Rows from block 2 of the audio encoder, named by matrix and row number. Rows with one number belong to one attention dimension. Each number is 128 + 24 x the weight over its row's rms, rounded and kept within 0 to 255. All counts start at 0.
# v: attention query, key and value (stacked) (encoder.blocks.2.attn.qkv.weight, 576x192, the v third), inputs 0-191
# proj: attention output (encoder.blocks.2.attn.proj.weight, 192x192, transposed), outputs 0-191
v.187 [107 115 123 111 142 114 105 115 124 104 112 107 122 124 133 143 113 137 147 105 135 138 115 136 116 118  49 117 134 134 131 156 180 117 108 101 151 158 144 158  89 138 156 129 140 127 131  91 129 122  69 144 109 152 150 100 116 147 131 110 154 116 111 119  77  72 101  76 123 156 117  94 137 110  89 153  77 126 129 175 142 138 159  78 148 115 128 130 123 130 136 122 160 109 101 130 130 128 143 133 139  99 118 135 103 132 110 136 120 159 115 126 114 150 116 135 137 108 102  98 151 175 123 132 122 110 108 132  68 144 180 117 131 149 141 150 112 104 131 142 108 175  99 142 105 132 148 159 105 138  86 113 104  80 175 131 104  92 103 160 158 159 130  95  94 195 119 126 140 128 103 123 135 105 141  77 115 141  84 105 118 131 112 141 127 112 128 107 123 159 109 116]
v.188 [121 109 146 121 126 107 140 123 125 111 136 139 137 119 128 135 159 145 132 138 155 154 145 117 130 120 153 135 109 119 151 125 145 106 178 131 145 111  86 121 162 118 132 121 116 146 115 115 156 140  99 127 160  92 186 149 121 143 154 147 124 105  51  88 158 158 143 112  92 150 132 149 131  62 132 120  81  79 173 143 108  92 124 114 112 115 145 109 121 150  84 132 144  91 115 139 129 111 135 124 124 150 130 104 151 146 144 148 108 140 125 116 146 156 106 107 153  80 123 133 148  93 110 106 175 139 145 116  87 155 144 135 140 150 117 140 131  93 126 109 140  91 134  90 136 128 135  97  84  83 129  91  79 166 153 126 159 111 109 101 130 157  93 101 130 131 125 163  90 143 119 124 169 134 105 129 139  87 167 129 176 130 101 128 115 107 140 143 108 160 162 173]
v.189 [120 122 123 105 112 115 135 103 137 144 121 117 138 146 121 150 133 140 122 123 100 115 144 122 152 132 135 139 121 141 125 128 136 110 181 103 217 120 143 125 124 116 136 125  67 213  96 185  73 114  95 138 136 142 147 146 129 121  96 102 142 139  93 128 129 109 128  89 117 116 137 163 170 141 102 132 116 103 108 143 161 149 140 146 125 171 144 145  99 198 146 128 121  68  79  94 130 123 134 106 138 142 168 153 147 147 123 143 154 126 136 151  98 131  97 142  87 135 111 161 135 114 123 142 123 130 127 155  99 103 145 137  91 167 149 112 122 130 151 157 129 150 116 163 164 140 105 135 156 129 132 149 133 126 116 136 137 138 130 131 116 138 143 105 152 166 103 118 164 156 166 126 148 149 150 130 136 100  96 109 148 129  81 122 105 103 119 131 169 180 113 114]
v.190 [138 141 133 130 115 117 154 138 134 136 148 132 150 111 113 129 146 146 123 128 123 142 164  93 157 137 155 133  91 149 151 100 134 138 161  87 101 133 116 134 117  93 137 121  98 183  89 162 139 119  77 103 201 191 133 116 117 114 110 119 123 132 106 153 154 121 147 116 133 146  89 109 124 191 112 156 106 114 114 120 138 172 104 164 163 119 110 146  87 102 139 157 125  99 133 101 126 122 110 118 122 131 148 114 126 137 125 134 108 118 109 139 152 100 121 107 142 151 135 111 133 130 114 121 129 150 170 129 160  98 134 137 138 109 165 173 123 127 142 130 119 147 110 133 154 201  95 131 137  63 138 140  71 143 124  83 115 117 126 135 168 111 133 113 156 199 129 116 139 177 153 125 129 162 127 148 142 169  96 108 133 142 152 142 151 101 124 128 162 133 103 142]
proj.187 [118 119 138  83 134 163 106 129 131 103 159 173 110 147 126 114 169  78 146 136 117 129 129 107 142 109 194 122 111 112 141 136  95 150 129 129  80 106 147  88 161 105  87 114 125 134 144 144  99 151 144 103 157 107 126 144 135 100 139 150  98 123 172 106 165 157 165 137 131 118  98 133  95 117 162 103 128 147 126 102  86 119 120 105 132 120 149 110 141 172 141 142  98 123 156 130 162 154 128  92 124  82 111 118 123 148 150 102 122 150 131 134 125  75 132 120 107 126  99 127 153  87 115 152 133  53 131 154 133 128 110 113 152  89  87 109 123 158 121 108 145 133 143  94 107 120 151 150 122 123 122 151 105 182  95 136 148 157 154  91 121 105 128 158 146 129 125  53 111 146 154 124 129 126 112 175 113 123 140 119 169 125 143 129 113 160 154 111 121 102 121 103]
proj.188 [207 161 114 155 158 112 111 112 122 109 146  81  96 170 134 128 149 132  99 127 130 110 105 113 123 118 126 174 161 164 105 124  96 153 101 149 139 158 142 134 129 194 116 148 141 106 126  97 106 138 134 130 111 146 117 103 124 117 145 104 181 145 136 150  98 107 132 141 171 136 141 100 115 153 127 163 152 142 146 127 158 133 115 146 180 124 133 147  92 117 151 124 111 106 117 106 131 115 124 113 104 112 120 122 126 135 108 115 181 109 155 128 119 135 125 100 132 153 133 105 117 172 154  91 101 119  91 142 108 110 103 147  97  74 139 157 147  96 153 139 104 154 120 173 115 134 138 110 112 129 130 155 147 107  93 130 140 133 118 144 140 133 114 105 185 112 179 138 151 143 125  99 123  99 151 183  94 176 133 157 137 160 105 131 134 134 122 135 160 162 127 179]
proj.189 [149 121 103 158 159 140 139 144 112 149 130 177 105 147 152 149 162 149 149 105 106 142 119 104  92 171  89 132 118 108  84 133 128 134  55 132  64 101 126 145 142 117 101 115 175 103 154 129 108 161 163  77 127 144 128 137 128 121 160 121 153 109 127 146  96 143 122 165 120 108 123 160 116 136 155 159 134 131 154 115 120 125 130 147 151 102 128 123  65 112 168 134 136 108 148 136 153 126 145 114 130 127 116 120 137 144 151 143  99 110 114 101 128  67 167 127 125  99 196 138 121 144 121  93 160 130 118 142 112 130 135 123 147 111 120 114 139 134 133 111 115  85 120 101 104 129 123 119 127 152 177 134 109 141 109 117 175  85 157 102 127  97 142 101 157 135 112 128  87 122 123 131 122  93  90 152 101 188 145 157 145 110 149 148  98 138 124  99 123  95 139  92]
proj.190 [104 130  79 148 142 165 109 172 136 150  89 160 105 162 134 136 126 116 113 124 139  81  91 160  81 122  98 131 100 118  95 144 116 181  86 151 151 112 134 126 156 161 133 133 167  99 145 115  86 164 163 169 112 156 157 121 129 174 146 128 141 160 133 120 126 163 118 168 160 135 140 138 144 158 136 179 140 121 143 136 123 165 122 120 101 134 110 135 102 133 137 122 131 107 146 147  78 101 124 158 149 144 125 159 129 113 116 157 110 136 121 144 107  73 188 115  99  97 154 129 133 105 142 118 132 118  87 139 128 125  99 114  97 143 103 104 123 117  99  82 123 127 124 133 104  98  92 130 118 172 125 154 137 120 112 160 126 181 157 123 126 122 130 124 149 101  88 147  83 103 146 130 108  99 154 110 107 112 121 152 147 117  84 135 108 135 114 113 132 101 131  99]